From a checkpoint of a small audio embedding model: arch quartznet.
Rows from block 4, named by matrix and row number. Rows with one number belong to one channel. Each number is 128 + 24 x the weight over its row's rms, rounded and kept within 0 to 255. All counts start at 0. Numbers have three digits each. After the name is the row's rms in percent of the matrix's.
# convs1: first pointwise conv (model.blocks.4.convs.1.weight, 240x240x1), inputs 160-239
# convs3: second pointwise conv (model.blocks.4.convs.3.weight, 240x240x1, transposed), outputs 160-239
convs1.142 093:137151057086138139122114107092087124157107146121132172145130128095126143167129168134132124118136121156154123127146133097121131125134133109146158101148178138124148099130129142124152190128186124182144128102128119079136108153134109092088122130
convs3.142 090:123121121194175101127118155183136136126109133076132164104123178141142140152143127184101146123082109084118136060129137103141137133119122149088172135181157107133110161159131123131130161130093156113144079171122148152125124105143107162137107164
convs1.143 080:146144160161132079124187106137137160128124114130108135099143083112102133110113124162128109123133116137121132141135111140120094133129119129147126122132135102110137126124117047107159123093122128137143102144140117138134089137128087140110155185
convs3.143 091:107130113094123120119083135154115114108094126130082127126158127120133150071076146143115142154116141123148138117124122136155148114106114119110130144147132125135163158099142181131151127137165123126095112137160110163115166097126109166143094172
convs1.144 101:127133137142151136137132084128090140127115107120118128105095117087104139110170139102116133126132086128152149125121106136146118137082127126135132139147137099150106127118127175107149104175152088133106078124165123098115134145141151133093105148
convs3.144 105:129138185120115148141134173116095123129197158138106089147144157126130164149126138103140123152107140126108105165117131160076136136127142118049112116144137128119100152129106110168104130146128102155133145142124138122121111094149121137166121111
convs1.145 085:124141131120137118133111158136192150158123119091116144174095125147083147141126156134081149107144153154152156103123136158086107104101127125120121122179111151114139147125110205100140128142164105117167113138129116113132104108133125116159133169
convs3.145 080:133105139159109151121175130140082089137101096101167109177163112129141109121124147097127107135135106092127139125120131087111129120125101164126137127145156119088133156141129152112148148134113127134161111102153124103149159087138130123119157162
convs1.146 116:131128128125142128128120100141130061132132123128106127122099126109152121103116089139142137129130114156096084117113154155127102129099117131078124107153118093138126125146090140126082120107189109099113088129185153154130174143123157095124175117
convs3.146 117:140124125128153106112117101109120122173133184152117100181102124103112128128112129156108116132105065110112128085110178155141072051116103139135106119126134121122130163116097116120115145119117111127139088110108118121097174121120095141107101145
convs1.147 100:103143123133134145140153135137130123162081132133151097126107127116162126136177126101114152129135120111145096135157118087126101122150128117176118121091135183060143126132093099135108104125124103122119144140142124137124109147132148115101139090
convs3.147 090:129117087147130094140151124124145149159152117146102129180149143137104147146115168080186171091130119130115130149110131124118126103116139144106110127139113114084080130101105135146150123111091102110137114100128163122107123129176128120090106164
convs1.148 085:140087136131110164109098104095140117150108098107121147144098122109130077114158119125107095073133123115130116157169158138115125127156127092159151100135149146124173164120127142136069125174150128080117095157156110080148164115143118107140168113
convs3.148 091:126113147118108134119131135127114122151134123156135098145128162166125100136153121117144172172109150136127131107097112106100133166124126127151125137142128120127143100118126173117156128125141118160113108123129157118109154154150157110121143090
convs1.149 083:101114125151133098119132138134122107123109118118135129111136171130111125130106119110164096129129136133125170122111129147137142153154145133133104128149146128096105152147132142119142126113127138105100174138146128135104150123116080076133143154
convs3.149 099:170133087160110091126167138110144128125130130087129120119134164130135154144116143130158114108072112115124124110124149138148093128140107121143114143128146153155113178111126148164152116099118119130138129152078143120105176114131128126139177117
convs1.150 091:173119125150126111183133127163100140125123071164133121155124112157112138122136154103109130148124119102134117130182099089125106118112152165121081124123153127091133123112157169124110194149162134112126118093151102150163123116159117099152134160
convs3.150 098:091099137123179119075140155109114118167102127098116135144141093139142136126088151144125157084112118095130127123117109153148106123131154120127127136128140162149132145110118132121149155136167158131111127150084115123175128112135131113128130109
convs1.151 098:124109125127118150125116146143143148131166111115082093101151132097145131143154108117106118155124145127132135148173109112122161116138132096110168146116102123141114150160140161156143122168121141063148140094184102107146103168151126107097113220
convs3.151 112:147098127108130150088117129194119117114135116181083110103134152138155110119138122148115161135124119098085112155144112123128122097136154122122062096115117097096133093143134126122124166159072128100145176096167129148155124172169135175120080165
convs1.152 082:162116098137138146140131092142150154143076132130120126102097135078123171099148117116144132149092127255123147119144146130107135150107130142107145118117131135115199148121103098096147154174088137159134138094100163095148155131131091118106130106
convs3.152 092:104135141133134151107137121119121130163136134110128132106119117154143098167109089092112101139120114188073156140106132140127126137138128120116128164152121131130134079108228124153076122105153110143156117108142143123136099116104129124135166190
convs1.153 101:140104106094091108128137130149128145122115124120124140128152102138141154119186117118081147160147169168123127124115132130137162132134154152149116148100142164125121129132124140131166105152154099107149140124127168127135114116163108141139132132
convs3.153 101:125168139112093125103121149150111097138078090069138124115103165103104089123084118140143097115119100172123133132064150071117089117118139089159097140184098136101124131115151068133115110101131104094159143093131153136142126128130121111126080125
convs1.154 100:155146124154100129105156139100185139136121117129111142172158158156148128157134111119155148170161140139168114146129130116105136133115128148132134115184132143094086118086125138101123131138129132133090109145148110140123153121113129133120116205
convs3.154 114:126096113089122099099150112101128128120116120120113116117108152119162131134155141129094133100099129109128128096175124159146161110132110193124123113147149092145123146129120145142109162112120134143088128122054178135143162119125135162108171127
convs1.155 108:129162138136119123126151125092161147137160141080094123090148126141159165122120116129210124062129116138153081132141149122118105121109105133140120154124099152149071141105115101142085104133072118124128136138140121158128130130122093114138094165
convs3.155 109:080122166140130164119121098120119103112091103060119149101139165099123127137156122141208125152127141107133129124108127095141105123122122069118127169091146146097109109147108104118104113108150156165161149152104134122138113211117105136087121108
convs1.156 089:122131124118120121121138128126087138090173122145122182137129121138125131147095146158162128122116143158121137082182123153149149124126132101124079127152126107124137122113098151116092159150123095113166125110178085143146155114156075157136144125
convs3.156 085:138127124149134115180138134135128118131116126065122119135135137129130108112131135082152130143112110076157124102162129116120138085145124164157135107137123096132113148079116112133168147140117128103207103127115059093177119131107158125125101115
convs1.157 101:112140152100151120130088167116141119186106109096093124144134110147123103131071152140118124205136112131112125154111133097107107082119126099124106128100124133159119124079167153089151148125141150110167156138103130147165111085153131154167135120
convs3.157 098:138134103131115128136102121107145141111118095103100129138132108170145099127148146085130116128123111118116138105130127124124162109135103098133165134138120122209135154071131145092120139133118174120123139110109087113078123174127141138120096148
convs1.158 106:150087136138100130088114158134122137144118098125122113133135132156138164093067144102158169115115137133130150135139129128115132176110136124156108114116116091133129094158131152116081131132121105124134138145198126112113097103174113126144109106
convs3.158 095:099162106116119119129155109164090127151185126164114098150141142179126112149159150122141129163113131112186120104120115082134109161162133175125152147133128091134125123132145057144142110140118115135106107132151119131102128154106157086149108121
convs1.159 097:135135155128091150130093158162125123147116131176141147104100113117150093138132117129118137123132106126141103152127103120153132129143132057118126166116134151110115166131114153156132165111103139126067150123124115095097148096155159131156138112
convs3.159 088:125092106141151131107137133103138127132124116124126147119129121108110106153089176150128119159121090147163161149148133189084115130129118067141130124133108112104194106138094163127172135120142124147098140121079094152112127144131172102122095120
convs1.160 101:175125132144165119117136125126041176110148141121149146103131140117118100137113120161104151132123131149146153145112094078124130128168145156160148119149177116121155060091136115176114154124125112090163124139065116111126106145105121142150146143
convs3.160 099:152171126108153103150097135175136185141166151116141143126105105132184160097141153148121128108119135112158083132159117140089119131164130115123122081119132165166103152109102123165128139135130129123149131116128095110099144160131082133124119109
convs1.161 100:112125115104092114142143114114114133080153136087140139115061120137148138118136142126137100143134079150040131138130172152124103191080149111128161099129117109127133114112063101141146116140152129115142126127178130128099154134133107080126131140
convs3.161 094:140168102130100103120133140075136113079161143120136117127166139155132153128120132105120124109130164170124142110148137128129098105153114121128133188097140116166098147127185133100158131142159117135091134119112128108136117097106163116135124158
convs1.162 116:117115159155138137125130102145099147148098136108175131114120113123124117149118156120141162091100137122091139141106107118107139115146122117114129139113076134097162151153119117140123101128117106142114134123144134142068110123153166114136124133
convs3.162 114:114098115038132088119127103162134152118139129112083174162128146150109108124093138119134117134085128120129114117137142150193128107138120120151126125125107108131155146151152088101139138131120153126149134143120127150204119156104099130180119100
convs1.163 122:183129182075105163160135110157113064121093123119075171160112162137150127116121107126132143111129116137119127116127121134157127140143131116147121162124127107079159116119148090144066127098103159128129126160058081126140138121147165124181097128
convs3.163 114:154129169122129129185159155157146080122060094154154142180139164139148195123124095111151104080080113118139104138126110147072132124126124162131136071127146162132103131120132134177125159118143148148121124147109100127086125161119152129126148128
convs1.164 103:122137140109100144122129119128128099140120124112120107141126060108167124138124118109136120094142140132090159093096183131119126117125123149121185105147168129119131130147131141124176107126112119173116130111115146149118083150112129149090093131
convs3.164 087:131134125123119147145133113122117132129183138174108115117141125116087139120119165152128106101138135139157078086128184150109144129132139159135156162104115134120127139139132126161137165122125101118114130107114162169146163113144168150161159129
convs1.165 096:173116111109091148132132108142054076106164141128137155140152090112122133134138125126158110118105104149130135109173138113157108147141083144107122114098136154123130106075107127127158128120153136090131073146109133098141108161117138142100130128
convs3.165 096:134137195112090113119166086093126165125114104110123156119128084156168091110111157102132122165126123143114111159118136132140103135115083171108134098160150132099152113123149089142166138128131125174162128132133112111103080127110114123094108101
convs1.166 087:119111091180110130140089081137156118107142141123112128101142114145096150145113137139103154135136113188134143111146144125144066132106139127181110126151121125128123205124132147117124129143127127123087094123179134129094125165144122111142107158
convs3.166 088:089102148163130131124112102115115134158125098153088092142115108125151125142142147135110109138109129072083064118107138167119113102147129157113178130127118139132161161130079140092135140146093152149115106118123138134096071168128132123117126157
convs1.167 092:139117101130104133109176096167086132140108116128131143116144106117131114141161140112105102113117109155114154123140105125161122129156139148124167128141113125132180160128134148159147141131111143080153156125146116094089138112095133116134121124
convs3.167 096:109095117113124160097132129138128121117116127092136144137102140147124141143154117144150133113122114110120141116098135115137175097194091096163153105161155141123167101145109095135157118134093096120186199164130157143118075125154136130155098124
convs1.168 096:131128142119142097156122164133105108082131112176131130095133097130115095157127138144103067119152129128087100118129150115133120112124125104121113107197133130116115134119145119109144148131092109113116136126170104101133170127141114161157117162
convs3.168 099:130127126124089095141149139164161109099121134144128086066114144128132126125125109147128118175155154139156139128163133153116100163110121089119120152151127100151115105110096142135113117135157175131109130187114110134126139135108092105128143163
convs1.169 116:146130134128073134125130116144136079109118133134130118109136129131119129112150121117121158101151146159129170116138125108161120144081106088169169167115122155127121085173145100150057158130123125128106102134099111130156162141141115145188133085
convs3.169 124:154108096147116121142136141168127156118107144110117157113153131146133132115118127126131166185146147154165094153137162152094150160142123099130165116158170129151126133135119099143076118087131116137126104115093164102124119149131128148160132109
convs1.170 120:109159140120135126112108096114140118124126129131134127126170139120077159122155135109132106132108152134137128118110119122117166134108124126157112138105128094176168138160138139121139095107137127116125159158128158123158155153118118112132126102
convs3.170 116:128139133147124163133140128117133125147094133135114123136115108152149141113123091178139152130120111114133132173115115135125123135151130134119117080096150074092067142144131109152153081168140095160144135134133101116193125124127136179109166149
convs1.171 094:091097152117152128128131094113147116156187110160133121121108118161129107123118158132118127087164140106154131123100160140159129130138108075159091118121063144096155133110117116125110105134135078160142086109143122110156131139105103121141110142
convs3.171 098:139150127124116151108102129130139157137138145134146108130125147127119115114126060160126177135146123133064133120135134091136101099147089100129146128165150144106115122147097162136146109134134142159155094114143144123122130105144155110135126081
convs1.172 074:148121133139111125144115133121128120112091140139125149104136142172128138137146123126112141125141129111143138153135114088140128127120145132154139158118153097115109132128117144093122117146145151129084156103085148127122171097134125109116099141
convs3.172 095:141135133136138095146133145149146133130122131052147101111130077093128157052161131105120118145115146114124143128151135123109141087089151143150129126154127116163068152133125150078108144143113159132128101131132161136118142108146107108095101186
convs1.173 094:126130129092147095145082121106090103094139167132137109158140132129125102136163127124139135133170186131142129133079106156142131124161135147158152124147099126101150131128121177097126115116172137133128137100119107098131105124113122150141123140
convs3.173 104:126137125134102129151059109090101127115114099152158145138146135114111121103124108132124191138167152131139110125151129091125089137083120143087099103079088103133127121125141130076111149108127153131112188093100151116143129169131113130139124102
convs1.174 089:130092098118142132139129138157152131109189113135134176068124122121150131100141151120188098123104107057125142076127110140160153077142116154133139088113113132128151134154139100118105148177084157129108114130119143129143159127092132139105119155
convs3.174 099:132157112112087076190111106158129102128101072131142144116085097149081138143161183160148124111122134064107137157089093171172130106124116144152137126094101101156131124125124140116126159107146111119148105099124124159142121116114156143110131140
convs1.175 105:121123102165119085146120125201149113141118107156129122139129143120092100156167167144094112140105126120131149134133147136144146095128129108110107122130141106125108138113152107137129123145098126103134116045157120116128129130127105110127105143
convs3.175 105:090125149129132150116113125137163138104130065141143104137139148133088146130107116136113097142107116117100126137121116036158117089123128124159108102137126120107133075099119112102102109126155157119174098129071123103158126103128128099117144107
convs1.176 090:148114164107143150134162114143086124140119122131146102149105100147157127139197125103106119131144128065104122129122097117136132099167128142118115129129111127137154160110116133112143099121138140103123130115136117142105130132145135133135121137
convs3.176 090:125104109099142130136104136142137145136139130119125079071120155119118126151107144123149103129084128203128130126095124168098113161141151139134198117110128135131120123143142147164167096106147117156125138144137130124128150136143117124164130132
convs1.177 083:159141146111124136143120127146092128109125117180155158119099194130174166107103131132112132150101119156189155137063133133128147129135143139143105177142121125126141173134143115162141138122156088120094078097171144137153130142139130067116141125
convs3.177 089:156114137143093124126106127131164129141102143080157140131159221139086078124091082105075144148150084135142095184149119110123131144123095117118127114105127157168102134090127165100128163130120128109111131138133133151106114134134149081156149111
convs1.178 093:128095095118088108126132107099120146161107141082126121121109102113179175112169117114144144094099131161151084144148125129100091158152148140126127135117163120136136128123153107138094127141066106118110127158150152147117148106123070150128126109
convs3.178 095:131123089049084141119146124134127130147120119115090104134114126093096118090132122153142115146119131124126145091064142150107129154142125173141117099159088127157131129122104125133112141133129107133125119097177135129119100075115114105129082103
convs1.179 097:116099095101086151157158131131115132139117113174134123110137130103101158130115137173142144134135126128131134129137111161149137143154145134152132186071088125124144100122103094148092134068189143125138112125110126109132087117147143209138155094
convs3.179 095:143128145109146127147168136121108126140093132129127128087126098100109155150127150069139140122135132116139088118104142079133105151121161119146087136186100171130098162141092135088165093204138129121113139129159126109125171143146130130120162141
convs1.180 095:130126120133152140142105084113112123089168116096141127107150108135143161139132110104082115088098095162139116145085162118121129125122120140128125173118177110127130128154129166101137146137097116096105146126096138125100108141136090141187130119
convs3.180 107:103120124142113125115089106148122134187137142119153187127136085155150116142120170112120106115121132134119128115122124091092123098154126144129138155111112107128069098119116129111039120183115088143193158143142104144132101096171122114072122110
convs1.181 096:131108092100128139173140110095147107155098103099128117095150147111124129123107123166131134103131124120134130150126115079081121138121126148141133136116155099118124142111180116099150123107158159127145143139192119092128146111099158048140111116
convs3.181 107:149102068090068111123111095089140133105099090086133140133138118119116129107129142145131132116129120108140139100184129144160135158104130172136177109088102140146101149127153134107144095111164109102180085119154139115160147141119121067081125113
convs1.182 118:120154119135136135140100148139113118119151131137144119132148155109131070133137127156130123221156122125157143124116110145130083131124097135131134158163108139119109123079129097196158149136148132125143138128129123121118160081112116130111139101
convs3.182 117:144115120083120127160133151118159123070132109143162102136102091103089122157110141141114128103119119130122143105104117119078109149079103132117111106122104140118108139109125153113147117086136133114114120126067123124138144130105128148102131105
convs1.183 102:122126133068093123130188145101190133119179131137128136106122084127150141118143181127145088139140132137134160135102154120156083116120122129130130160134137130131164116111120137133122085128166130126121133121125091168122155146132141101137125161
convs3.183 095:118140150143191111144130107082124119115115111133130145143155136104105079124139097127095091095130121130154124089153170150112182106123118114124124097158089091143112109116149159091159158125163100137128102141108169121132133117123114135121164127
convs1.184 095:140101111127155122137133114121130111140130123092125142120108136117137157081084121152147125132163187085107130111111164150136118119134129126129115108111122134090136133120034176124124075147152174134128095129159127118081129114094115142143133134
convs3.184 095:107128125150101136122141135123141166086133135122140146134106130118118143139117130117106123096109154134139142110136145173102136165138151091110130142127064151094137141150195174139116128146175110146127096069133123168167114129143150144132140182
convs1.185 124:128157146119133155141112156140122105094134109125140147139132137134138153099142129133131134092123074130122179103127131125132125085112110105134100208106103130161151120073131163066116125111146112121115112127192129165184137123093128152111115095
convs3.185 119:126095108141157166159117126126144133103130082123148178107128114135128126138131113128133156117127171121063122115169125181071126142133116115128120124137129076116138139135114171128094094111133138159126139107162125142120157138136132166134156107
convs1.186 092:144155118140090150094101112097154184140152154114162148126145116129128128115104140152117147139150117149117130087117112114120133122083105115152124095126126126162161150132097144065102128148116092126143131117131119113140127137140127153126137131
convs3.186 087:078156150194154108170150116147082115126197134174123136157150139134134138142100152120132102153100142090151126153111134160089111158144124128102125107158158116074143131122099145175142123125151128110125139082103142156088097142134144111141136123
convs1.187 118:068115116149140155133175135102122160170141088125143128139126114121114128095138162121131149121127123107150108121119116132113121154153146124124182132125119149155122121123143125120137163161114117129163143144083133156111133107138133152125118144
convs3.187 110:153135127142144100108102139095118137082140135134115156157120169175111092121176126122147114153124124111129117109147113138161148141100153117135154110125117111179135140125125065098123176112152101102115162124092103143129088144131157167112116129
convs1.188 093:159117127109160140102120150132130152153100168215124167114144100076132211141151112129119141133125119118100167136104146146101140094118115139117127153127123160132111118134119147167134109128126124118133118103140126110148143116126123098146131118
convs3.188 091:126130102134136106126116135134146111116136131125125119119149112105137145151112157184130089132121120149152096108108139146141120127050104120169095138133118124117107109126130121129139122137123129146140131154119127146132172108064125128152114140
convs1.189 094:120107148165154132130122124122115143168163107045087134112067116097176124120143120116126123092137167130129125156061097134148130144138134122121154130133162092127137146130113137098131143122123112074119078149131080149123119162146158132137123185
convs3.189 097:130158139150115129160129110138140112126166109101172102147084169133160139056146125139147099140144119130095118098180090165155153089165127149139131151129143139133124137077112135092076110126128137128101137146112124103163122129135174124125097146
convs1.190 101:120122140108148154107107103156117145136123118129146148132147116161108160165161119125142147138168119166110121115082118095149133123135138128152112129143132165143122128085179140141179146110132118129099131147167137117151086112095123148136148075
convs3.190 106:138143165119085129165125158111136158164120108141134143135150147081124082097131088144103126125160150109093121122114133100134115118134108145153161111121159133126100162133129139145158095142133132120094174120159098138161130119107130121110145079
convs1.191 100:097097099134134151147121146128146155145106126170110135106156125139092110174145124142095115117111122153144127110122196150135132076147131127147115159089145079125135150124087114113066127125109124110093166096115149152129115181154126109175110109
convs3.191 102:118152138126136113129152150125120119138150116126090091135107117110157103130139111138126130144123078113112141136102105119134096140126136115090103127099138174063132128182134147110092138100077145142133155145168101138142089115154120133125097119
convs1.192 120:140134070116133123112132128102141131130127106154118119133172162151153085116112088166124143132126131115149124123153112076122108159100128176141129130128111099255146131123158145123141141133128139112162097152110115156093102133144149182149117178
convs3.192 112:138125122078139129120132138143111118108100122160114150118080137133129095101165106175142151148121130125108144119131148148119111101136131149091074133144132118133163118110159121132191139114099149133115142133213096176122081153190119123107137146
convs1.193 111:129123126145139122122106140121143123129152132143076077124119133182136131130106149129098166124134105140133149081060184161120128122136130123130149080121140130154216145125111101141076135133097130134120112097087110158138126118122130176134134117
convs3.193 111:129158112135148100137155170107148140123086157138139137130095125137150098112148136072120141090170072130103152148137138138148055127097119130139121164141116143150141139086122147109102122153160111119178127127186124084139105045143146114129118110
convs1.194 104:119100104129108129128096166155068122148123145157100128122126143105183095109108119123110105082137132129095162122133133143123106121129089146090108075151113163172119146100123160146114160127130128143116141132145117135111128151076126111116107117
convs3.194 102:110067121151162145142082112141147121147086095133119166133137154109132105139123098100144156107135127138123120129106115137139131112117160164148149173125138127100111134129101149108144132134125191122115112184098057134108157168144184104125144104
convs1.195 095:113219135131129140142106144131080112151122108110132150146099128092117181123140126151144141173082138143185175125136121163140133182125126173142171132131132194134125148113131159138176148152123143158108106138119118113115100095120149135085097135
convs3.195 092:110150119108117138150146133141124119085149178143175124142153133089129117139143164089157071164136130190119097124158124165133132116114123133121121148088129105099142137148075121121140130148130179143122119145105172121128102113110119132142133162
convs1.196 097:156142124130174146121113108145117100120132140108141095109124129123110129112093146130107097095183131172130110152145141133165139131171169106128169126129144078113127120105073136145094100105127099135090108134132106147121153133165128180132109128
convs3.196 103:065113106136124101091137144129157135123110100090133113121108127162052147119117141154109106108110121150159125150086118138096083137137136115141120130074132131132072134129207080166148133144146080118117137152117100136132145091119117136149148128
convs1.197 086:107154130130080156116087142120131152106146109118065116130134123111152137131107130115126132112151143133128171085082140139165156147123117116143155125152144142119117123108180106140138129094148139134130181123129108120124130139108161129127124099
convs3.197 086:116138128140128136128123137135118135126105108133118116133137139150117129127097061140094112138148135117117107106080136162146102173113120131088137112085090133110133158139131155149160103111180119140140175144089109115123134158151111137129109107
convs1.198 127:113136131103164122136169102140098120155141147131140100136168089129110146130119074090099107124109052137131192141067110149123128148181150121150173149101136116140168135109082145151155128130110133131121096124135082158132137153130140093083140091
convs3.198 111:098131135158118123149110168161135151135130099145156145168133123128120191143139143125081117145139137095055170106138106146098133164178139180075134140090109081135145113162103126112130130114131096121126130102155129112138171124129134179126094157
convs1.199 108:133117127132090135153094119117099125132113121109125124144129110074126124113131111125154102136081142148099147118067130174134124122120144126146084134138133108157138124106095145124139164135112176201150159130146115109144112132136103146084125120
convs3.199 096:081141110122162143134132108155101112169158134061118145118098099110149112146105187127134123158129134156135123133124123140143150159152144128115123133074142068103122085126166118126085106124097110134139134097156154130120138112140144105104141105
convs1.200 112:135128135092133119163129129140144071146145096093105142103135114129103121131145123127110123148124153136091122121162125143093140147119125108123114113132139118159089135136113142161110126130142112122115061129140126153080113125155131098129087184
convs3.200 108:137153132147128145147109083142135085145093127132139165130139105130138062127128140152146133108136141117128155150108145113124132127194155104092111093109128133118109105129172112143160137149117135123143127156106066104155121105139109121123136127
convs1.201 105:119123113129150113106148157142111133118126153085120125128138130105108147121121093122117102147142119141156131149112119134141129123131127132124149102127130182109172108106133115110121167127106095110125122100105076138132126131149143132111143105
convs3.201 089:135143140119128114132163139143170138110143164095143108133128107113159075163126147129130148127112144136108078167167153154109120162155106128142134086129152159141143118096129077100123156095166125141120139130129106138146164123132114111131112146
convs1.202 097:130131141134166129134095110156117124143090120139124100171098119124174141143124124126134184098182087151103111127157137129154135123126151130129182150133166135125111129122152118145163150154128134127149149127097100125091147078141175093120113137
convs3.202 104:106109154109147137149169136115110121127122138072079135143106134124141122139130104104126101097138154144075137095119143153133107130127139101143119120084131126127106122123128065129123109105132121083106164134154110103122101122134124105152076081
convs1.203 104:151140114167128116114116146161072154195112096133126134125139133117126141129138131144105136156113113138113129117120118146080165112103113136144121127113139102135148164109108088113124129109195096132177135081156146137108134131140127115140150130
convs3.203 094:134120149107135099161161150161133096103119136125139151154133142138151119135128161126119093126127138137097077142118132154107113090113102126155121138127114105115135101159126121104082087130132107095136160152095118109168207144126110148130090126
convs1.204 097:132147161074069153151148144124132135115140116174096091132151121160139114190095124120132146165140137139107140142161128124123141054179140141116119176084125136128128117067155129110125093140134130129124121151086117129125123152163151090102122149
convs3.204 085:108132112117127142087136153125145140149179123136134117104150059129051136128136176096109140127089164120105177128158144137147131154150189136126127140153123137122125098124134186157127112138125110132131156151091092157183131110161093136137130129
convs1.205 083:136122113136152125160133117113221117145130134154145145128128140129130147146172105082069202197124145117090166113139118120116113103153118120156127111137146159176154102132089114103109093171125131123136117151137111134130138117146097122117133128
convs3.205 081:161125141129125150175103112137113118121132113116158151148121121130127102155142132092132107135141141135144120139150127076143156087135134124124119093107168111136144101128135140182141115136118141145171139154116092139147094149148134114116132108
convs1.206 120:115125112109089143134098128107130112170105132115144113160095117120172109191112130131124131112125087117125129104139107101098115082122152134180198160172140133139114102147118167132155123108147121130097165123105089162144144109138116149157130022
convs3.206 104:119136114136106162130132118105159122131115151138139106091114115167184111126176104123117127127126146151163139123095139125122146158099114109144105124130142118122145101129147122126135091134098141113128067141175081126166121116148119121131115128
convs1.207 087:107112138122119144132125163127092149092124124136102088132170128118121136162130099045111103136113146122106108118140135116129101118139113200129127139131140115125127115124127124109133149123091096148123113181157162105148123165106128112129118125
convs3.207 094:179139125091099114123142133088134136131137136122128146127134100135128161113114124162146116134103116122106077131089192154110128111141095159107174093156147129114147198156124120163131063126097140141142138121125107134109138160134136148138118120
convs1.208 100:132117088124080167146173137075150117096164127123168124154108127126133069129146141077181105122169106104169125108118138091119138119108128140134118110144099149103166141155094164138100170084130154151129088179141124131137119126127088150085123149
convs3.208 105:141138142082082139165098108094102131163088127128137113132157133075151119155113133159087101146138203126051134067111118130124191092126085137080116108118127102117111174129115106124146137164130174120088102092126096110108128103108106134125111110
convs1.209 097:133127146082120122123141144131110120112115151142134099115133106157135100152150107131108127130100071152136165163092148093132141143132100128124133114110130136106172137122124107110085084088143091098126117113108149083129176101142124158095152079
convs3.209 096:096164083179095127057146140106127113139092095124136170142118132120135092122159158129149117172112123130091128127143111115135137164095121166163132141139147095120115063080141135150151172188084117121153127142154130162137171149130126153130131157
convs1.210 113:146121087135084135077144099135133148130105157113107134132144134125123127126139130147096140113113117144090077133160129093129143139160139117156124075145161131124126094133133111133158124133122152139101165124041095145097148116117167121131144140
convs3.210 115:137146157144121099126104124129133119081099161125110116136143136106105160109154134164106181069116122150059165126145107115127165169142119121125104133070100149152119107107125111112156126119143107116098150150122123146143128116132098121126204130
convs1.211 093:116127125170130116147132104093086162127126086124152137139081120134150164143165129069134144103136120108164115110075087123127185122148135153132127150111167112110138106122171067133168123143098177134115139142054161126118127135124110171174150132
convs3.211 090:142122182136119100126158128105122172129124169132142129150065144122123128113143133115093126164144134100136074116131097143113148059143135159127155117109112170125103153120102144101100118118108143084120136155157099152153122116118139161150113134
convs1.212 098:116145125112133124096127141126140142167130109068128128163181106116138137118185136131099124163140104124120103149109126111136127135136154143116134113159123107121161093098111165155071160129128108144130104114114128119127140165130130117151157127
convs3.212 095:171133078148087127122135106108144132161130107143127095166146154137117136126119126131111127093136120135132100162072130076127126115183134152128104157140138147168134150067088185146117139115164091106150129103130127139106111127100094147155121150
convs1.213 099:124130106123126127131069142133140090121080146165146125154126148134107060152136134144127095151163135113149161128135119122088112084111123104133130135119122121106174135147104121160083118121255131124122123156126117144146159120147143167105123106
convs3.213 092:102156113122120158118117125045112129073150130138172149128179062106117148129123099159118128167108102128157122153109101105159140127120110102135137128163121159142095129073117147065090113137097139164124127165076126161159123095160131077128142148
convs1.214 094:171112178093155096128148116075126082150136130158126145106082121133115137111184140121151091122152155123127132109130160180153112126148136108115137111131133175147127091118139164142128126133123110104151143130177150131098075089108124112151136105
convs3.214 091:123111163116110098103111070185085124130163155164128127129114134152127096120116140125129152157127149136117153149158135136091135166101140145127132138131130089152157094093159126128134120140140106164126128127129106103130124132120120109124131164
convs1.215 098:150119128114125108114123113134104140087140143152140139103104129142119191131124128139132138128227131115083183129123143116136115142099130183128118123142140126119123100133106106166143142126170101146152146127107124151127137072111147101129109143
convs3.215 090:136149133137093106123135110129141128163103158138134147127161127129141127147098156180132131131132142106145124069123135089099116148116149105130164129111119146137107153156183134127080139126130111138113136165160092096172115073139113139155099113
convs1.216 111:128132104099128125125096120082131140117153111078142134112115108168161117159100120141137113131093174120119112128124139109110150111140123076154140106114064093132149149114115138154102141135122152133115104101143127093148149130129167104157132124
convs3.216 107:128124148173130165104126135111112103107139114128128142162140098165113145135192145120151082148130148127138119147181096151145091161100156134130182105101117164143085141112104125119113140152125146120127131128171161124117134167136122121115134127
convs1.217 100:099129084119137108129127128141129160130109128161133143165101086109120130121192136173122168127147069130136130135148127137107136137092140164156145093170104101167102134104126096128076157125057109128152126151127111147084205154136085118129147131
convs3.217 096:155126146129140122144128125195146134114148124115130130166032126137130150122141113153127110106130138161122105156134112087143071150134127122137057102140138121168133129135134099138114110151122118112127104126101118129142145133133140140150137119
convs1.218 101:116149138122106086107147155136109093098134134106139126081084122118125173120165120114137142140109123173140138129133127125143150146110125123122132117119130112091111172134073146121101082115109134177147136116123127113151146150131129086117140164
convs3.218 112:150117132156174127110123094138130084129111112151123115107075152130124124146123122121135143121115110140101112128066119124112139137141126157101125137132137103139141053129118175156133128065097106132186112153132158146104133129088078153146154151
convs1.219 088:128102144148137162143149145129140120125129123137053122121171100121107129112153158097127162128136155141120091167129121154146101095151129130145104130123151085165077132173179161127163146127119111118141092130143110110136119146157122089155146090
convs3.219 093:138127103107065147110119169125119144128129124104153154138135107091094134124119129160110146127127137112134149096094127106169103110147148158134158123190104104100153156100125117100130129143115139093140121129109148158144062127134139167139151107
convs1.220 091:126130106132116098121115117153099144140156117126130155148127140129154083105169113159129087116128146132148137146138147125131119136132123045145091157154192108131115143120137118100184139148122126148124117135147132174095148108164140140144106119
convs3.220 102:164123096104130143118086150104159132140118082164141119080146111092129131145133128182126129097110098111127129111159147098120103133152136061115108112107139094136135103135117138168174132120089144104101106085091107134103131136108118138141123134
convs1.221 092:104166087147161123139118197162121132124095123132124125105132114143116158119142094169085118155125141148119103123125128122142120105155128119141115100201146101131080144127115098144155129135131112173089174160132116152130111086162125140110127148
convs3.221 092:160074147104132125099130115131132167119173124133146120125123109124130120145128129165144141115119064142150127104081154089126075130116087069116146146124138156089146077145138123082134125144111116122166162133118155141128129149141158059134130104
convs1.222 102:111130084134112117127159078096160086138141119103103168088100128139129123142107152135120094105152122112114135150094137147123140139128154156130128111111119110135089153167166149108156128130175155120089147120152154118108137095153146099158117172
convs3.222 105:109108143092134115122137149119077126135106137111119096109113131139102174115120097128120135113093119126153138156136144056127129125098154151103199088136137127109076123165114177093206135140141154113112099134132178123118123130160093130119126115